Weights of a small image classifier: norm batchnorm.
Rows from block 12 of a small image classifier, named by matrix and row number. Rows with one number belong to one channel. Each number is 128 + 32 x the weight over its row's rms, rounded and kept within 0 to 255. All counts start at 0. Numbers have three digits each.
After each channel's rows are labels from the 100 images, of 14976, where the channel reaches its highest value: "colour at peak" is the nearest of a few named colours to the mean colour under the peak. Only what is clearly more common there than usual is listed. The data: gratings and oriented noise at many angles and scales. In brackets: how many of the 100.
# convs0: expand pointwise conv (model.blocks.12.convs.0.weight, 480x160x1x1), inputs 0-79
# convs1: depthwise 3x3 conv (model.blocks.12.convs.1.weight, 480x1x3x3), a 3x3 kernel
# convs2: project pointwise conv (model.blocks.12.convs.2.weight, 160x480x1x1, transposed), outputs 0-79

convs0.301:123084081108180176146075143108100108143090145102132152162114128177136137113106108105117081103182057119129140140171139156130114126118098091129130111122098077145086141121180176129133135222124183106118147107112122122181132225090118133080084137
convs1.301:145096055147146103157139145
convs2.301:158116121100102088172102157101147120093154156166160095077114112113140067119133136140090131164105176083169133119067128129086111166149178123123122069163191175118158131138116146086123124098112096103101105115134098114123075059159170162132168114
colour at peak: black (26)

convs0.237:076133152102133109148117109170126113121128139109112155162101166154151119158113118255094024095172082098148148099119159144086082146152134122109147146113094158125083131125174140086133089160127135153192159154173075104124149120178159150124114153
convs1.237:091145121143068144144094174
convs2.237:118109160100181141143138097148110137096090151178118116117081169138153110145127156169130068134126138093117132154122166098071113204172200167138108161085096159098105182137144093085104156145137097125123191141159101174120136129142152128154102073
colour at peak: pink (27)

convs0.13:128105135061132088167108110155132126210112159122061155145097125103104091150156113066110158085164119109136093127094127093171157133074082072192078128116168120163111115101151093123125145151142142153091152110078119135116143113095102118157130150
convs1.13:082146063125120140156089126
convs2.13:139161125128093149155092154097162071086122113133132122159175118120123108107142140140127176113144095119079201140143116158191153074132147079118101112096143098162118188138171141157127114123093200198174122211130115094190157133160039133136134158
colour at peak: pink (28)

convs0.371:120112137164126138167164103159129088142088158079082128102149089131178171105109124104069155115090207151072092139130116078144134123068184147143055145149159066107175117109104141112117163082120125113094108084098135106149120082086105128155139136
convs1.371:132082155123097116081181143
convs2.371:138124120103130095112195148125120155122161105108104130094088139153132127185103116106136066138162143121177095140078096113091093185095106114169148095166131087085044091129098095126145145119173103062108101104133189137135097095106175111104132135
colour at peak: brown (28)

convs0.186:101129131107146173186131175077080255117187099142165171129109101104163113118055121123137145136149143159207080112080142162102189116154092170126097149150169126134137147138100144140103109129125174142078118137100182150120126142101171174098124124
convs1.186:122128081112158108096105066
convs2.186:175137154104076133102134094185169099071104111111166129052136172152109131107144157112124079093074147107063132176151143126165077138139107135149153121131170110108120142150100152107169164096112131120184174136119084095147091081147092153163129084
colour at peak: brown (28)

convs0.267:099136121132125171113091110072149121182128140086095130089159129115212134139131091137113170116134134157134097119139133091143177110115129142112138148142121124109116117123107134091097164121152109183124133127116065142069165189099106139132158127
convs1.267:087129171089091132085132159
convs2.267:114141163092094121138087082122117077133108163113114124098140123152098131117204145154169137125086101140071123117165145121201178116141155145112134126097178168134168128085162106085075153075103123169179131156103059127000141096228117086162114129
colour at peak: brown (31)

convs0.169:108084106116117174140139131123115145144162139162128135137155067093144131128164123134090139091127120099116123155170094112109157083178100166153201117170110146135148146121107080153069112132162043148117122131140123157118165096099179118142110149
convs1.169:174112175132092085095125148
convs2.169:159075139132134123155140116147148103135161181176112101094152141098140147189095107145091124117178162107103130112121135113107105082145147146115092129104171135100097156120089147162038063177109080117147144100138113107174106103127141132127060147
colour at peak: brown (31)

convs0.405:111117119174118114148183118119105143148149143135126144138131159091110205140103162144148137111118130158177145149103129151115164145136121170127086109184189149177120124155147111191076139174098133113142104116143149106148133066121185124114114155
convs1.405:111112182104090091170149118
convs2.405:126117149133143117126186154130106197150149125163097136166123127046167124164109133120142144146152101185180175118115126107088182115129118131116134147096152148153090075127114086197106181212123127114102151135142154138126070119085164099090072120
colour at peak: brown (29)

convs0.305:080188177091174128111128165053147164155124094113107154130071137138156071159096117197129097101151174130131174126092147147156131142164109120101113128107113182085136118166102152078166041106126139215102152140074125148083092143143113094124130154
convs1.305:163134126111084087095182133
convs2.305:147127162140141121126169147160150148084097121195123102129116127098179123116064136145135129068156109121161119123102084126054135144124146112112094192151086137125168181136154099098105127129099113152071125168180120131138115152084153122119120127
colour at peak: pink (25)

convs0.252:155118103083149165171121148135109154168168150119101111139115104112120103190126085089112115154135110143134142116152125128157117148112055123110231109090111138125097120145144123143179146167163131107151140109135138124097093148180056102141121104
convs1.252:109076073124106163139162139
convs2.252:127175111132126152170154085103141141104137114060076220135150190108146148166133084130143132119115099157145140130151154114195151095117146122198069125156140068143094111109107088172161099181159191164139130161138139099177107131148070100105132097
colour at peak: brown (30)

convs0.426:134252142153159100123111116112138134101083119107110146114137158154090189076110119162146146123137125134114129128119184162140144121149121130140078134179170158097075181195128145134122076171128162141139199126130148105098129116107123092100101142
convs1.426:171127124127059118166158142
convs2.426:134149171179152122139186113134213111038102098141134177112156205113184160155091106186116154116157141141123082129132139129111097125131173110135032095135128111065097164166117108125085094120134160190141132142190155114155128124105149133114104129
colour at peak: pink (29)